config.toml
encoder_arch = "resnet"
model = "encoder-decoder image transcriber"
dataset = "analogue clock faces"
train_examples = 195000
image_size = 64
crop_scale_min = 0.8
horizontal_flip = false
color_jitter = 0.2
tokenizer = "char"
vocab_size = 15
encoder_norm = "batchnorm"
encoder_activation = "gelu"
encoder_depths = [3, 3, 3]
encoder_kernel_size = 3
encoder_stem = "single"
encoder_avg_pool_shortcut = false
encoder_widths = [80, 160, 320]
fusion = "prefix"
decoder_width = 320
decoder_layers = 6
decoder_norm = "layernorm"
decoder_norm_position = "post"
decoder_activation = "gelu"
decoder_mlp_ratio = 3
decoder_head_dim = 48
decoder_fused_qkv = false
decoder_bias = "none"
decoder_qk_norm = false
decoder_parallel_block = false
decoder_inner_norm = true
decoder_drop_path = 0.05
decoder_positions = "learned"
decoder_prefix_bidirectional = true
decoder_connector = "linear"
decoder_tie_embeddings = true
init = "orthogonal"
residual_init = "zero_last"
optimizer = "soap"
beta2 = 0.999
lr = 0.0012
beta1 = 0.95
shampoo_beta = 0.95
eps = 1e-08
precondition_frequency = 20
max_precond_dim = 1024
one_sided = false
adamw_lr_other_params = 0.0016
steps = 9300
batch_size = 128
epochs = 6.1
lr_schedule = "cosine"
final_lr_fraction = 0.01
warmup_steps = 930
weight_decay = 0.0
adamw_weight_decay_other_params = 0
Rows from block 3 of the text decoder, named by matrix and row number. Rows with one number belong to one neuron. Each number is 500 + 50 x the weight over the matrix's rms, rounded and kept within 0 to 999. All counts start at 0. Numbers have three digits each.
# fc1: MLP up (decoder.blocks.3.mlp.fc1.weight, 960x320), inputs 160-319
# fc2: MLP down (decoder.blocks.3.mlp.fc2.weight, 320x960, transposed), outputs 160-319
fc1.331:519522461542486389495472539564478442492405514460526426447573548502502476494487572601644489504465572495526492520527463527563549484455463529461575472482484463416474484471478401467531467480363499563440457589564482445539561418481459544390507481479516538506557519513415462513500449548502513434486503504552462548563502473500518585466486484512547543499571449611535595536512513513568447444567608439507477547525433576592512386413487516467472466491494474402520502549477567551481521513448521
fc2.331:552493587544462508467516494458424501514484450517541502408526514525532520488503508501570472444441528455526513482537581558449454483464550567470490538468538500477543480575480577471552503550461548447562473476437418524503520488459524429529395443486520543524498517510445494533448556440541573530483490497429476542459550459477511484434472546517505431450476470432612524473544461485449424565450537512499429538473425582477544512496466393535549487358413442556527527495490553458513479584408461
fc1.332:501396507540560464473513480478605532558482462485520577501446496444472478482486518482475470469478513533479509486481533528494505529471433459416515530510476523539505420503511509555521532555448470490495529464551555532492489585512525519508477500444489450489433513558517455465459419518596427472480509519483583504500437553554512464439474419544561548564566543552492447472552419549590515505518516509501456511613418572495594515489461449516486404509514533460459463482554444489562469466503456
fc2.332:524561521467494437480494532505384451476498447491473538491463491568558510453468486578501509573527451464461439427466446550545457511488514474486470461520468547519486458522524465512496469503499516497500587501451493454516544542518494524580481538485576458458526523447512453376478511471494451481532561505626498455515578445539491454496508522541528492532425500537420497429476569457532488539461547522461477525531541478498462474496475506534458583525498547502482504515446559451533495434437567
fc1.333:492561461430482437493588520483451556471496552465507527514476466506572460548504407502458474475415415552427531403455555467511517433429474487459464498542518547478520504499599608482502518583517515523459518509640576558519472491570528531493518549451475409570487546494563490553523431473422442494500543425522461457551514417492444557446534429492438489474548423514444461490511539445482600497508455533460451491528469559435580578531562547519572418659451561524533499608482546579506479527507393
fc2.333:522462454464468449479505550521499459589503541462476454449419539589512463467530470460539492477572510509439452532520472495507496490495489511522522603568470645498541529473519578521436470519515406498632447518526479486451521521497508501495459488518425415532494461489452501579521573498501422432524538573436428481420425548461470497440473514508540526528490487496510526468474528532541460632547519524558491558586539438421470479591445591494418465493460533435443486492405508531478412466474470
fc1.334:538536519531540528500557492469470548508609527497392429457536461432505563564572527563587492536593542496516492489379423510591574465546480443549459463398543445491406527439557493434459484444483382590467476535470543477473577481481473567625497441561500654558518504406457457448565474564423545529500488569535492465552468502621506499548554420578578529484422493565550486553563434564474501469499499482596638439505470560493572508494528463486524393506551519420510394617344484534398397501480456
fc2.334:430558536536570549507541498520458492424477376567500503468546480483452431571555515613440454568561548521576455531530492507479398448523490551464575403466562535523446500465387492512633464438528477424474439413562588459457427409531521337488527451508416526489533430467551506572530516394536476622513438502451457499410518505547556556521494479355522530456428528646529556536454532451539542428381535498585416581485499505586580502602557486440431389582478452481461536531540529531526497489508526
fc1.335:457480434563493509513571513508558531476427497536502378493475555497505437543559550499464515474556532566512552525463487541433425477497527320503454436454543417484532449528469461427510441499498455516636623471532555540585448544527537626492546492565416554505561612446596452428404454541608544474491539584512524474468527524517566466469468411482454458544549464481483510487567505507531496479596529545546500345478440508354395442510494467486556500373501434507569464512402463471506570400471548
fc2.335:477544620584528562486517471524497427424505441606454519477580521476477515470519433620481415405447475554490566493504494462471506461459535493512461571540458487584589529549489531485569466566500502532469523534418519507366445559509338445374522583614485429504506470449537511491430439493445518432593618419496488479448489490615388415434475444576578562522433595544617567475512556469442470486574575500432381474473490481473495533444506543456577585475554513527665383456551524415415422426534591
fc1.336:511463473473463394472571464397512463484431565500553559583439584480513411422455485487467500520447537568461512505491473525462484517466472446500544526528470506492497549482457511477483572439582532511507497435584577504438570561497462441540562623516504489529548535523559508570514477542532402540423503484482539551450510544551403540487488502560495509512499363475467480490467417558527463466512475481555480426451522519505486560499471532509512454540485596542513503521484527500506490464559523
fc2.336:509582521520570577516526529480520503544492480508448403398477545487463439502504603601555497398479639421492442494583526469483422500468541570447462519451494529540564434476427464550494449539422534509553492548507492476567537408480534524568515506473476461564482449623469596525505485453486485460540562533553547495424505507490435488550517506519461495402463431481545496411571434491471462491533504461593554461513483522538479478521569524498459498476526457451540463556505463512517439508451584
fc1.337:444527494493440486457458491494526527509490491579531456442476480445555460479484483544465556465466502468532494539538461493572550564503530423550514467500486501549465526485482502419454585487481479464459475527488475511500468532538472497540513486442473465362559500530559540583519575489486549460443475563485521489495538500494540545425474485449514496485486468533570448486511565442509521437573566515546463467563535546539557570557500441520502450534560425438437504565487417514586499438557521
fc2.337:540568534506481464472509429464552449587447516494497508494487479422517547545549531485458527535453478438480553528558542558462504531466443480496515457509510460490534482483511508489465540445500469517438530479439489524473549463495535503527486464461453509509556457474510495413492442498461523526478447423518464520472556496503440508523523526462506513505520615465493523573543552430464546405475472546527444559524485464507479482501627529578510521506529579523503566450505546436409499610560490
fc1.338:493522543529419496401523572465633462494538544505531437558524466506479496486554528467519552497415578508491469545580506570506500460583464409414566467451506473544474457520493535486458447451496569483546584444618531565525520518487565369467510506507580645487548513412469565475527450513523637498389509446463504582471477525561467467442443523485580467552540404541620502471514459545459513530460494522505599573553462515543512530546478434560474497546577458534504564432446467470510492519502538
fc2.338:497488459598553509527514527448536534520514488492534511478480517434477464524423471521430504506499500409557490475536493495495535445547452470472411533530491470538542552569461478513492451541589594561519511521432544534445488410490477494459577587463526496446440532535544521459525557411528439512484429522458533552475470473513559491476438474504427448385473503462508585528529490479577611456528495478497456411485540506513530559443426540582465508522446528531499527478542451537512510585472520
fc1.339:535486552446422632489561528540560513422490458561447585507533483468605549609444518457480503464458512483555460483469489526621543610553535490563540474467486473492536507535468501526543463480414539554422504386459531486482474550582401404470388469407472408548616499578491514525482490417486355490458524590539483427496442548521440467455503452560529582438479513454438505521530445469434562624456514558482406454424511417533483514494533459387454524386635441417458484554505504628505475422565507
fc2.339:485502576429479477461502498421462571594458538467547506447462467534528562514390554494456463489491526475530444488403476512518563480502405468529512526571559511468508444488551482574500545563512534395597577504492445547505547542435420540505540550459543448579539531509574493450500515516551477528525514530589581444582458533537477519375624526388450540479561501535517578544529453413476461503533551480541486504423514507449506460545575489557442481498563463498391385558504575524407590490455435
fc1.340:506570523463502459485510485479530485497474517433494492530489454400507571432468525508481453430458601487535482561429471585560495536595515490617517478535467552548505485474600468488424477498483472464535499475531539522440452487551491563512554525560478417517512599436491529626541564514537478408431594588490615424506584480475606610479554465463473601445499516495509566521540478493544410535505481415499497483484521556480458529495493554429482472497553532480551457482573477447498467477494480
fc2.340:514527454637529400478533507452500561494525443535475522552456558406551460584530547439491507446512499467538575519544549477531483484496567554579481497565564442590554499421406539510476484530528488487529463482519523442513457436500434598491578402501468518480441409484546525620484504462512472520551453482567539524505439528498529512532450452436533419485451512504449544513485510459521456508461555510473441465431512586473530553490555464483484519539487466409520534449519468562551428477565473
fc1.341:521518425517543455554563463489488511526529456515510473512442543508543531441468485449537484534482493469522485523541530469510444463517433531505508507545548575498457451525414400503455498467562494562497585431489473410486496489489460536487446527515513487500506418520467542434467497503515447518514525504587546541467551430495487452544456483516464473535527514537460529432535468461445545567496548513502511489488491560542570455501469511551575458561497451489510475479486563498524531544541451
fc2.341:530567569446521455517481535453453522553573579455566527454535543443412573502494485488461525510416488537556492465517493545537510493477513461483452502494432356504596489491478518489432494501516517537518507484509460458553533518521513471530458484461516533521510540467509453514571514542560526512442532461465407455520493513519507536567539522600541438508529403529539541534459561538523467532502439479484555530497487402521452512466532486509491495426487498525464493444460508529549535484492484
fc1.342:480491550499492530503463507448459471480464495439578556494530325486481517589625519461542439580466566549540430507516469528546542503464391477558514472620535444433393529440494518535507628452491489452460557540548449496570494477523511587475546491467466501542409415486449497511543377443447422509516563489496567422689547434469587583496543542560443536571483547492449447549566513529547652493465512471534496592429535520497595431579591552513479451505478571494558531441467467533483484535550532
fc2.342:606588438539521550467557541599476495395547461599548497517394496489470394573459500450447567512546485552481551511544471451460492474460562557416494451454468536570576423555426464531511557582571441520523552485562452459432308423449551463640634483426553488506342531556511469422574413485553564580490590578527537558536475573477459497573502543380361465489445469500510531586495451457476562543474708475416434564492599497449487612486294522483403570532546442522404625535381496376586506575531467
fc1.343:548444437519485489480553440528427490441476441490442536512525376479558469531419480527532561502434558516513444438504504454589526481526546486506483444512508497461520482460531487435543517493529487551546430506467525547541455496465516491475552530453530484462505440467512556471438436513494488503557505520522452433547508549587466463538470528519467492587475546452524490459455503491478505402556520484466490549521539491561482538537579507587469508513487469455567466537480512543524499559536510
fc2.343:544497482518480473449437488528506469555525491528437557476418544463476486430505486430531499501528454474443489578474530555519490478426568471482546505489493474523493430548548513521397459469528517424575623580474418458496476527518498516464467514446548542568534524517512460509483474470556551570407546450530480559536490436543477466540551536442433521464572545504478531501570511406439525525478503470569508553465500486466539423589493490477526501468505490510459560462541504501532525485525355
fc1.344:504510553499469562464534444524391524537493532436423535460593402500510461540486461396525424515558437515552504533409592478498485442343477444498483518559546493486456498487521553494465567591558440435393593444508484582423401567502442505518431491479459494573527573470500554584521512500477526520490526504506453513393484477448567497476476505451525528479507556453509513542426496477410602481486486523531572549479524438403555495437563502467519479482502534502489507518467495497525402514529475
fc2.344:512483524423477462537459508465493447459547430512459504502598551484397479550590518463533455459548496469500606464493470479492497520540576550493514541381465506467560444563502521467502448444556523533506502545519522522512507413450476446495524516501455470608465499530430487480521427531512464568450418534531468550495466581522453492485513499545541464466521436428433550578442599518541400537597561499501392520487481472564537500558602539557532427565435554524515599573577524586502512551500477
fc1.345:513477538498519513399438516535482559509464502415434544606451540503506484542519470563530491552558566488474607483451587481433560458513451434478490573536430446490510422482575547522538504481468432489441529563489529414489412527613466542481564513593532564501486504448645438544453534528492483519531538510481465485510466527518561516612545637429481437493483557516453486566538492526500413515550508591533533528585544612534487517482427593580508433526549496465517525532524588493407426494496530
fc2.345:433503406475532491555529473515499473464369538555390502416475457504545592465521521442404622488530418522545474446542498470514409531600575593551353439409498466601435528487395527388547522521550544475584575578503478509566432575452460451488553458516571453414464473524522530542499559465451509439444544499466460517531511540490523486457509497510523489449494518537484562464497616590506495507463515523498491576547546414518527457506482514450474454548548531488525484485524625494566516463431572
fc1.346:524529556486471605521496546585430560486517520480585545538529529443521516564440499490480443462436503430562486443519543504473479452503525593463401536497566512547520497440502461479527484584506511315437461559419491534571599547468462582491508504535489473567504616536548421550531450499565549553505573510598505530478535401525470558445521435479453506455499532458465480548466482501508592553479528482513471490522566522520482495508519488567464537496537515507420529523583537565537562490527568
fc2.346:512528478512477533454595509456539455484533449433516544435436569475589439505450497449487575483450579502411497448472499429479520582508571490477557518542517486459557558525534502615510502414525491459477462415617433471529606556449549457522498582445640401478526493429431522544502461503483487497450488517462497488344539534547526515454522467542479567598441522416529480565449453467367482496467543492522445512525495515473479469546453543482556540507415445626500469426446522525532480451375416
fc1.347:496468532542485484504499461518516434503579543522503589495500519473547473511480571503504474450456492567531487516470484532485539533536554510502483448500513483444533437522528438453404470530480497461546543577457544494489470490519499514448509474565518450479494454476529457449530527458524476480493560439473510521491495533583626462482503465511482481453510510596436466447484504455515500507509481495421456513521487505555498501516607493496489631468565523515467474490550580514545580465479511
fc2.347:482492418527509561442549462523441527467493578505473450490488483497508451473535491460433520483478487499509523445502427478536456439399490500505522552498501529512478521498441522615529568514475505463504537532502485546445538522488438494574454571515464563464491509579506543439487589588513543459453496457481533544445421418523478555524424478438524391551444485419484584535473536458538495516480476494506490531477473515485510498490525473456467503533414503521552500464575490411520502527467508
fc1.348:478623538475473569440527573522543496510485514549565587649534437481500469558363522582409372463499551391455459526551415451398619557461514548488498529446545457485474529502508470459506528571474539530446480426462437554417428543496408476517494553503495405553547524548633469525572556476589604423409584450454375418580502494447467584524424583534418458571440409612552492506540383558520593521661503522437633478445577487470468422486546531537470447463540574523407581503523574441588517466531512
fc2.348:474514430379538436508493504486339479562563294635476443409569534552518399587457521531427542571505594477463433351475351540398517431465428453447447486604430462440493505532491472469414543665589409489465442547451576493441599450523505557477473473638451532666654509479477645410429482578510503486486456482482286436458419366349593395627505573530450559388532578480461595502570403591423558530569525555470496457525544532442405448536479405421323535515489424466503484422521557573383449480524502
fc1.349:470532459530442393474554614543519477586528520480466491536534533519552456539531533467500460518497418493406463476484344454516449483534409554562516482513556502555519480609535556482486462602455553404503465579456504450530510526545539572596482505450487506388543517586497425482470416542545480512565604486544365376578530463486527392451516496506500513458488460548592529516534491486451473511457407526522512370475410594443591444539472485488497483525555464506422470554515445507592428523523533
fc2.349:498506495543454488514442534490557479454491489492500524466480531581469452577494448561459532502482540415442427541473517464495434410477494446460475398516485473504441438419367450541509531489495468446547507386475564548444439423612462550549568521446485435469422493460526529517552471528483385507485485511570455440435588566472527544468516458509526480525516642506494474546678541501513424533499520508627520568487539465472440543496495513479529446512558534440509483503487625592501417535437568
fc1.350:470489498495575551428517499591537384526484478509517421474456500448490460494463392507404470511532516458522589604420460518362469475410521449553522422495500446527479426433508506500492525469644533566574492514576481486501554502549582573467470507510557504522499464544482509480525450543580471568437517408582447536463407551475544429465426486614538491551484478460439437491441533500485524523474501603459497543573472564433516475507468514459621519504559511469496488411496452546506526331492444
fc2.350:547542388417601479599491478509436477471597568508436599595442385430546542510504471380485486485508395548478531425447495514499411417540652630448472457525559508493473497525563572381584437541525539503365520448497517499472531459524424530433503435465575517398488519404501536549492542419510410457425569582494512473503450566446583548575458470581444511492530618420637518534500554533553511554514532536427536435456543525503551423407375558428514546558539440468418559473483558446501428553443457
fc1.351:522454469585507544544480557530547560492534483416517420434588481410534478519488502438515471487473594437445595531496511441551496504472526548554508617569452507537466501489530475431476567499485467501505589492418545490559487574659488417524470543502529426504516450477535505498404544488516446514462534633449463490493462550440449422548515460420497458506532463615494510505501423448473577539560470533571544496504552421429468366515536443409438434358504461441438508575589556480504469483545369
fc2.351:573461539556506548578498481541466591521415451455428641502416504503568533516465500512471560474477523513524398471517533491578372477499476540510530429530481555405494509487430465390546572536489513572493585594588433518442505518401521479446588499505518446490528534462451399381535500577564466486392417562485520493525483540568523500527432508447427542490527603576608512480428494553502493495522506482555579412420541501520508511572411514499548602517510500541405484600510474472443518442491444
fc1.352:559505443546473563472454468472527468488487617565550489507579492521524506483492602496484581509441581457518482500543521442520471538492441453476472520563442439477460497519467434434551481517469529454555493517539574466543485513428560490506417435489594581495474499441551532548519519595478518475462466429467469423487487482537524569554471467437513439487618492506604541501510431492539463481487518553504479583528442481497488406446524512532419575453488477447506498556429511531412516473566539
fc2.352:443473512507498519467443442505504515426487488468458572561522458494550509505468552493557488533486508517513472476499449466507508510484517507474491413517477585506496494484563437489503469496539585572536490516455501470509533441535470463463543610472485578459517563542441522517459551519475495536435530460434448505484450487553527480490462499550512525559513462529496463465493472419610387562551398460471442598435508480542523564509495475509577486518585536474476457533476449416587559552470495
fc1.353:467534541487508552440550376560459596461469481417535525581481405458528381545315484499399538446432557573549593426595533546446498607505499473528572545459506537492506515481590325507446541515563398488508473555576433386528635478544508518575477463488531455616492522606358513514498644427506565442576458546408437426653499378550526444525593520571543470426477591481579487555519566503535545467511507493514489460451388497443393505429540559514509459366454462576347531479564466505512546610484509
fc2.353:435570470508574474495543497413500491456407550495533514421466565569531562403485397496558483439389578502553508461444444523467645470456548573474368538569498484472490479547393434546515366396523518395524460561422439470508431464406443423651379561589533522413516504485425472441527435537533518443455550476498508520519502512546435538551480493550431511451570510463556507516465527429494506509467575463605552475423454528449618510436488448568522430418426538532487422562492553542448472558572513
fc1.354:436588402468433583446437439499607505599553481528516522507545486509477478495555517487493511553555575526499500466493664486500499535497568512542527430482430480483464452517569548543526565604539476535476480511522458573506500458486544582498493509479477520489550484583545453537569549555469586512535537481360490514550524576469592430495565570485510569468411510462461518464513455564491420529559501446474507407576474577550522409544461527472512500422469451570488504487455477492515503458541439
fc2.354:535415439497490470494513519379502492586472600551489433494532555505464536495497510510540580528497512484481610425586507474448527458422485414528541500593503509479506493474483537575577499463517587501482474539411554480485508518470460432420457518423514513500429553580512568501454487569548498497443514478539606551563496514445485551475495524555446503485514476407526464496527426443472421522546480472527481557453573533522495517438607510527497547467451422525509545423514486476539465529459489
fc1.355:513425520485531451432502558457502522472492530450480521526452506538523436479473519563472515423564493458466540444496419450471462496490491460484444487489442495476516474521478593392514412460569500480544456491499530484522496531528519463444401516531466549467500461504479553487476424552529480516506475527488545497478514562484465482467479551463499461536481417485508518515475504495561460566436529505595474388518448495604466542519448524463537360508480493474419466501516558493485523593501477
fc2.355:480494513515513488484506502534548482497440515477477556482464550434455513452465478476507481510533537530454517526478535476583496451536459498563478485567486521502509465502458505561417512568512517549487583465528519515479507440498490446459489509459495504509580459471566514613518543511465503585503519443502511502511543546528499490491577484565474518563491516444449510464495488568522494448531504502422446506475513492478480485501536539479437548392498540489500457493548467535491453461553463
fc1.356:478562438533429407457501500439548516456475496473492468496552519479495525432525412502505495509548459547528484486568565503528481492526490551458507457487533469460496432561572460514520443530505524431482460546490475431526437570542491570513495489470587470463527438541470529445530476485441545480569461517585505507561528521595516506470578509461478426527534554496486424572436499505540577483504511525546446479599515546427517563415557515488552498507514482420501556542563403555504515447562524
fc2.356:467481452530468476434426527638461490557551472572493443507479449585548500496524431583622498583441498488442551458466460562463586554472501468602472471540481371396553522519488553538514528487509473479441617537420537516434550530498528504530451444540419457485477479530573449451494471473529449485451508430449548449525485547446481422551474513530542489472513514495468478498450607520498586552522490492549496525556489475500536392507500534443548517552488517569474497500484502482516552509400510
fc1.357:561452537476488497491573508526486424440497554398524554522606543424640545517494425564483523518481533608573468490472454455481529467587488530526593358497544515510433450468601512443490462513463525491482476484586567474536512421498481445545441646509415622572553464540600476493522496440533563561497504555557560524431508521530469522549464492528605504588499543479528479496455560519555500504507534493526455519619494469486523525507571535591491456472485534521511571495508426465486454564492490
fc2.357:497476494501528513457493528562521497545442463510518474474524500464485500416585454489457449526498575424430537480433523558410523483481495554495486480437551507561457513505592544450480474559534477517421577496515476400443538438450448437535579466535496492481550447544463498501502530387488490533440533523476489473567437517478543465497552519511442488403560582464607447519518456478556437484438444468571487537491559553568528555539574493527572423473589558481504488514514560505554525468526477
fc1.358:560461499500470451521591471584703513594471540489498567391542583407552440523542634509494388484436525504524492513507441505516646453530486495472512530528483459542572373483519519413552517437462436466443587480451482556520450498532422511462518463539469473488403509561568519562462451466499395527506513547460523394563521484517602483485534437552476493419523513431504551527522343594561604471515502531480562517549533549451498450574564521435495421442541407480544479484566431532566398499431535
fc2.358:414618426503638590452454475454448558505502554605498501502574494533413613452540477410533553527500496525443511500496438509598455618436560478417520531424502525435485520448474422504453496460432537462596478506438472476420527584450567498522480459527549467535509403497451498501491546424476423482512489481523384498518564454566417448460527411518490466434479489566435544530480474431454480424537476488530487495534395488570466504501526542490487397477570459457579516580530596463549541509486575
fc1.359:434470583466399544508560409584590439513549478524549486446553429457543425570403532609437505542524496476415563529515459497508530594538471521469538536506520494457498522524522513461508597506566508520500377500519448398490555522413502566462502584507514489475482430497469493505411462552452516555537598543399426446557502505425449485459531491413481447430501475442561474541512429540511616516514431577449541550440518525552546620499463428488418619555512550553386468455572498432404443531511517
fc2.359:589538609447508479418485489513459492504471459513549562638592539515635338515474528433520422491427546491473446517461509500464568426437479526576488526442425459500447470493487473571461443485520483485494509457408529517559571510473519604630473448445515524473439527595506506523512591542391495467543486487595540568454490422484479391552448574492477477434535525413531507535551408408492377463512444484437531456532563431418525472561629417442480465503432468502488531490518517490492532518492466
fc1.360:515504447484490573557597351503492510460549467530396436483508466486455552505517591481480428476407587548483545540475439457554530565479438561576594447424652518497447403443478458532476589563519468553427583540439460517453426566480430380459544462498529421615402501460532511521544490537527368476496556594513447489462417583551433423568480511448553514454578453483544493472510436466551500511455482546486405579494479414547477564446493452451570525530518451580491473576429490487598448538538428
fc2.360:504471527587469590515510626523519517500515447448564436491448502505532527498452443492534498501534392444508422476531501476522498403474539567460502557526467522476489570534475452509437549421495595558513441435493508620497482480516444463570492537459550415569480532468354400459510524474513474498440497623481571508497490546467514508457466507576510499469514525522443576411489517491532547537608504446455511375496476494529509464543533484487428489532566533573465579586495481560544507460499400
fc1.361:466533410456535420452509468475461537531481473533488627479494485556408413478546409468458491400472499509575474429540421522579525493546508518434455571494447481475467527480464493516498495521547540519543504453546513482409488524441481602572568480491425544473543524489518449555490522487490624566501504511541498565548494483479508453494515519575560554523487501404574441494531368479470492462511502503568456471529495503409543475545432411462511536551478514496507519505448575548535442575599515
fc2.361:498427523502458443444422541443584473483573491427493461416531516562539500475514551479456524547547581472472459505432478495490534464504462442620537456505518480459443596498475538544490455452562551554409457542507487496562437540521547425440494642447585464497442537524514576414536499522523463493412395522424466436414535483489475489606514517442532539471410518495488530572525511447469515516557495471563510468518613519459443493586419448540540515501584512492459567476600498566553431531590453
fc1.362:540405544402494511484471467563435397513432636496544518520529476406538503415479521604528461433505605489524422545513512605455567611473513389531488474514449481504567454486559469529532391482510509433558409593551570540507470585588434502511564571568558453489488531522534495484287490467484484485393459559509474555534519484414539457491527486476464435462513475401570596457453533435616535489453571658407538482544480533493481476414547470492496491475539602455535505536528516532531619523409542
fc2.362:429585445480437455529458537512464538401592389576450376520495493485566466526476481450458609446501366447523457508560511446428427411520481528482505502545442526470428563633519398493605396486560428506531454551520431471568478445499511462494499493421533509437514410497516512489522636513435543419514536516528435567478439426467521570451346478623512615465575515487489541493404442513434489541523433487510439456521439545652414605487494455485550562548459478506467536555487532473594613416535534
fc1.363:520565496566522495521557534495597522480538508530498618420513541478456490476508447509586483503587456539367531466516469484481547524464470578425465492514551493499546535498481498474489468569523480545515529465467450558510517511482511473465520488569510548508620555461511431519433470535484499512515518452463526430481438488499531560515562490451519557463525567482484483599500468453440391515454503448511381527488432479594527572482468498546514490513513459469456461532485553478420450561396518
fc2.363:487467416493523625471587440498470521561438540494550461574556388526466547583516518469575537510440571548503588484496548515554520526432482509555490474501505541434520453499515479492552585508531543475506429468500504507504388485374472523421492475549583462508465515531540575526501558506561491497440498480450561489511582464491431581577441453563498486426445528514498501498498494623579503501488417462594490537539466459586499509536485502451436505518498460500421492486516500473586507424459507
fc1.364:484475459485407478520490611482476467542574481541404534611428392463540428503540472473533593564409505556539414488421609565404479468531529465418527451541574444474543417391483397543484395541463478493574560472494473429469492454486528498458547520556599572526505433522444489482530515468574581462498466469522511548542513474522462485605359425436558460521608548453520405533625505541424514529530532481603554543503473525432560461485419454453522530580557616558500452431575491533524521527492601
fc2.364:598475469419533479470524504556518470498477485625428501487527474479500521558550412561511464513560457521539458540553435436574525456370615555493502525466414516511505594396415411414504557455533537462593525426491412483447483605539466439463544579412500524513501435469542524480475516429532497465482622574572564449520453548496450491573485439504432556456500434487476547512575514512526466589463563485426488494412534462511509494480562436533624545539499560437561518629563469489559531461419511
fc1.365:444529535450408540497475566526505471498542520480547503558581425523516536555478452531499529521440560492581484512457478496570480528505560490578497520479532525459459576433514362495465478473518570473578495544493544500535530607558505528509458525571465553515554513494490496474516452515424520452549502528481543572442516533528493500508494508409423509519455493500561410466566550560498591468534388514511484527540464491488492474529520481490371563526491388517553511470459425456423548601521509
fc2.365:434492566559463528478493474467489503521507520480477392401477452544460494459535535497425476563500461538473426495445604415527533575465547489537579434558504587514544567429461537479511525445502549509488526511574495547534395522522552491473425538538497494512586478536534498474559542560479549515462503526466547497502498452436518486430638545507506511454541523459433571600443552496368539433532486375520552554539487496502441530525479570423530472551500515588519452491459543498536463539535555
fc1.366:460515454395434539551521547518485404649445454518340571457433472519504472491515448550401483500515447488409535480542393504522516459485529501477586529560372492483470484533461549560456420514403554604446547546511502522541427507510533550535527522487496468443435593404569535535497418490505505504452475456464648424463552536536524483523418390331546498418455436482475439435492453457448499440472587478518558483451502602466483488336576456416550484521490502453515470595521622516499528545443509
fc2.366:584452590510529449481544606514407585480452514514486518512555496486504450545431438467476469452508451474516496464503603524476556571475470534520405459465425527428562492493468487569478458493400445529472422521470587400487454583425550539501549610555588454442461593552556568494624540527509557427455487527481422497591475449484629451451455404476513493515418575455486498422545492490528419491454489517525458520518528527490481500465355448608506458588500594593522421492618528485385530471504471
fc1.367:504513407400500415328605435426550576472511535558530488487449543511548522453428568459464401551447555383460515509443493604495527411425495436578505603472553491504613529496495601519546499559468467501475586510475488519459566562559342511427550517457463543593389437578526487495446475522569435481420415469401521585428525479524527597398622488508498464466470437504567540483486530401454528473449430527576566516451412476531394495394545506432513544580454528576475524495566545495427498586503495
fc2.367:415578487411422580429538507557651547652484403500574536498543562590428498547481592426451512477447597451492550463511487507474480524438467531540568477501451516461548422517502460515518508422435491462485620507524493555489459442609572520598514463592432595558453442472466539429484517537518414492526467559485442481490470473429470464424472424353503672477532464418423491501492564527377468547540383560517482591614447519555511556569533460440429496522505491594499488567545568492487483507551501
fc1.368:560471532542565543543514577456519470526518436479550442528471448458484430476519484578494486529527556462512448500457486505569505499428504460446443457533525453567546499528408478541513386529578566583453499494503443463454565393491502474513421512521564552558533519467573507569457497466496521467410465531522481475542468496543413557496508551488540510518537487485535433504452419500543541503519572537496459417456465456531474483594454534450478454494529495529513552497490471488478526557519421
fc2.368:502552578516595550501432445510441496464533492525450467495519470472507495478566393554482530452578477572553506567586536474471520433608468586460531487494575533427510547478483443443504510480487466538591518643450593464572413518434445450510424496476487500479461468611508517522522464488506507507525463519501509551464502526477594521488455468459464462482426456496596546514499575542534584504514424462500535509451526485495486561519531481503491432549479510530468482539466532420497439542421430
fc1.369:527507529537506498527554542572558482521544581527600546475564482632632419520364460505460531506446486563509463491461513490544465482552539475442421468498607577467478552495476655442511412523490573480585476379471482471543517493464536451550415557495528581560477443433557531498434476533539529486442498556544492497484630505580457446537508402487569497476529365576516522471500404523450439460526464507505597474440472513552650433440503523432508486492599510497453597434511512553485397537547506
fc2.369:531442504525502500513421504552417426527454493527416496458477539464509476446460461522519583431481515452523477489543482442614565459517382566454459472473485513455447472368514549554542522466566556445538440470486360486513448520587580401516467529476478521520499494542451598451571509545447450549462471547468468487519495510492420543456508497489477429483485567457495454537491518557501462494514492486553568410401568618515451543488431472500522432495582503510473433456497559542533540528516499
fc1.370:430501518571454529497464480529521465447594587548527471535459435536520522567476445435500482568479477567440425459444528485485564504649458473517464436547501525479488528528459518470432528614477486418533454464551518508585500487506585555496499469510480527478479573411510435608524436517519394475622623442582496433454527527429549483465519508480501455551441576542460530476502522557503537591533398501526458525483451484498436454553471605495558465466450500502492524480434479554565562537569575
fc2.370:461515467465508499484523555447493507432463523480519545485519428554510516452550576491496500553593532515522442441651533487448472493488519567528588482513582506532503517435520531380514498496624465529459525468534504497570393494456440470533515515456495540483490519502569500462577459502461541482519455420520514411553491461454405507410455488539458521556444518553544542516477481524535462452525482487563571453467527515480438512528498498547576454539539597572482471457522493475549532461450491
fc1.371:506457395532453494550386471469513485404514508490488442457438520431464467459505511474546547405515538411458513440572652506534470538442517566548476393408538499419440505493549469555515513443432556468505518464545410501495517505495522631424487474560482491331632451565536441615525494487561471605388541517524541526483485414538670497343433611365596420480467526357672588507482570546515497509519497418508489501477333446470470514527567507482526447416446501451503433473464575469511384553516478
fc2.371:376431575609475468571408461464498490536513560504440562525515494393490444432464487402490492442500573558555513454550593421513564514486383441480642454539533567539601462418551428484428561512411454557434488538510528583490520609507493561527530464563482532523448501545494481427465496491466486415541536509472552532485461485550465556532458469450444492591609611575469593521590444603501487494495510517628460492575574508442423562575461449477632398421463560570534474455497463448399463525535528